A small autoregressive pixel model, trained from scratch.
Training: soap at rate 0.0014, 9700 steps.
Rows from block 3 of a small autoregressive pixel model, named by matrix and row number. Rows with one number belong to one neuron. Each number is 500 + 50 x the weight over its row's rms, rounded and kept within 0 to 999. All counts start at 0. Numbers have three digits each.
After each neuron's rows are labels from the 100 images, of 14976, where the neuron reaches its highest value: "top examples" is what is common among them. Only what is clearly more common there than usual is listed. The data: coloured fractals of 300 iterated function systems on busy backdrops.
# fc1: MLP up (model.blocks.3.mlp.fc1.weight, 512x256), inputs 148-184
# fc2: MLP down (model.blocks.3.mlp.fc2.weight, 256x512, transposed), outputs 148-184

fc1.15:558518464532451564474490474493528493461529570496534476448409496473505516569422537475542491398534496507501555534
fc2.15:434476505491437496494524537540484488470418533619539436479546500535498508525574463535538544480428528434533566576
top examples: black

fc1.136:496531556453534499547492417451481525470467490492544425521517478500548608516570500514553505486382566609459468495
fc2.136:513583475401534592464447446417477520562493484524461393516483554446559412458506525554471613513471458545542446460
top examples: brown

fc1.180:524510540538536466546479558480411516524508528469375390480438495486516554477551504558479517454477505517518474502
fc2.180:500415443403543544550512530523610506478457565616461591499424461508497595459470531504461650536489475493439532498
top examples: black

fc1.197:525471557508569564450489451522546540493375503487488512468537501506510491488490552528504481441571446510479427498
fc2.197:514516494497366490513494567547597536543560505449576554443481467531461424519531444473433459493497491440528531507
top examples: blue

fc1.219:521409469460521512531479580517448512550438511559432393583566507557504485517493555538471523532550457445443482485
fc2.219:444508566479397497456552496527513488547566541482463451536566460582507385488495450552512447449456536476533519519
top examples: blue

fc1.118:602438489516509451423497438487429420482506450566516473508511576452504547547512453438513476632483490475554519455
fc2.118:446572498463527418480438546549465542546486489485478559584415500522498514481516565496529441443526521495446464512
top examples: sparse

fc1.390:466570511506466618502473547467469454501463440488463511520470503461524406506548541550500442532493516498577535384
fc2.390:552455492500461489415568449567525528444583540474516481450543433511485579537530455469481532423498478464461461591
top examples: black

fc1.314:456457521455516479447521517439503386531407445442506410506503509523441599482541445468567478412563464515530477516
fc2.314:546528436470549520548486465527514539499509452406515532517618529477462445513507515528465441493447438507518518520
top examples: black

fc1.1:570452550518374501503501530546515587554458496568438536473389514534486435485555396456551545446535510560495546507
fc2.1:555471618480519448464521449462471461520466580606472537483471442567459468471497508459552448487577526433536543442
top examples: white

fc1.18:566491447513562473508618460501489471529467541487498525587582439549542514479485476425540562586431513386485485480
fc2.18:507517462469520456458460556485443514480519538540556557495457491475481499537498574552439548469467419538492549517
top examples: brown; black

fc1.121:518513464547540554517573487527517502437540549458439449550560542514485568539503525584544502477442527553550636431
fc2.121:508539566480533529523477448572464472550449545547578530488425603456448584436429518527556463485501529458515513508
top examples: white

fc1.156:551454440505472522467540610525484421520540532522499419437464521501434506558406464505526538500514483556515520579
fc2.156:493538564581467435516579531541481533522595586550439532513522509489487424465520559460426501470465545448507485462
top examples: black

fc1.356:521535608449510506467564513530495527461420563543398524490509445584555516554484459520586466518522467504578603472
fc2.356:464448462423421490516535464527607429521596436507496457432568446566463521404567601435462570496483526533512501565
top examples: black

fc1.48:485521461511535551503427451486433454494469525497453450439552481560523513500475449467447535481502543400528492451
fc2.48:497510487448469549462477595448520584523444406541468535536488436440520440550467421518458564426460439583503538605
top examples: sparse; teal

fc1.124:513535568501552453488514539563430562530492492564433383518563550567455463447534564435544449425534520428522484509
fc2.124:452544470491490429592522463535474464484617567528519565513577489505428520477466457590558555640507452580441503428
top examples: brown

fc1.342:586431424515469469521456503474528456516445515530603508371640475495480596460462409592497482507454537477449549526
fc2.342:488430485387517483426427465497526481501431481424496550563488514477554442535538545473513470556539468446441519515
top examples: brown

fc1.363:456581470462487477590582523520582482416463495567514466481521429498486505510487440541531503468421448492507543455
fc2.363:508457506643511497548453514520410575497493503534454443465520536472471441519558470502477437465552540487485465452
top examples: black; dense

fc1.261:560429543594569505502490467558416560451459484467531530457552521404524454504513515575466524582507488557577557515
fc2.261:534519522455459576494489431516473537536513518498393613528470539461546473441490459428555461481519385474529474446
top examples: sparse; grey

fc1.395:474471453478456482516440392504505468437473462488513422453456469488447546484535561432456399525496536519519555375
fc2.395:558509508464590437485481597521428509512520541448475423329481473460455455554356522544473525469553533505500556534
top examples: sparse

fc1.63:494519509448507502524529514562333497459423548448527413431596519527454503518422476542491474620407411484509463459
fc2.63:508537607543399559459510467516530453524458493468477555515435451424522503519482557518452493481587510552481538533
top examples: sparse

fc1.196:555420560435492504486426498489401488539394493515541579480589585505532534467432542544525504545537520497506466586
fc2.196:496500513501461513551502529497561525475525427488528494509437485498541517476561482468441523551569461490450502588
top examples: sparse; yellow

fc1.495:500488533534429504507548491501513518459511593443426576570582520530525610541477535482492407489561492482514472548
fc2.495:530478501618422590481545465508478381585472538496619417469501536477458430538437572500455489550474502434571555504
top examples: grey

fc1.456:498504458471426489551488533540507587540520505435550488440491542481423513505546496485561490420460414465446532460
fc2.456:501534585436490475584504510507399428525534482481524574525473501551605453564426549503491440579376494429476510601
top examples: brown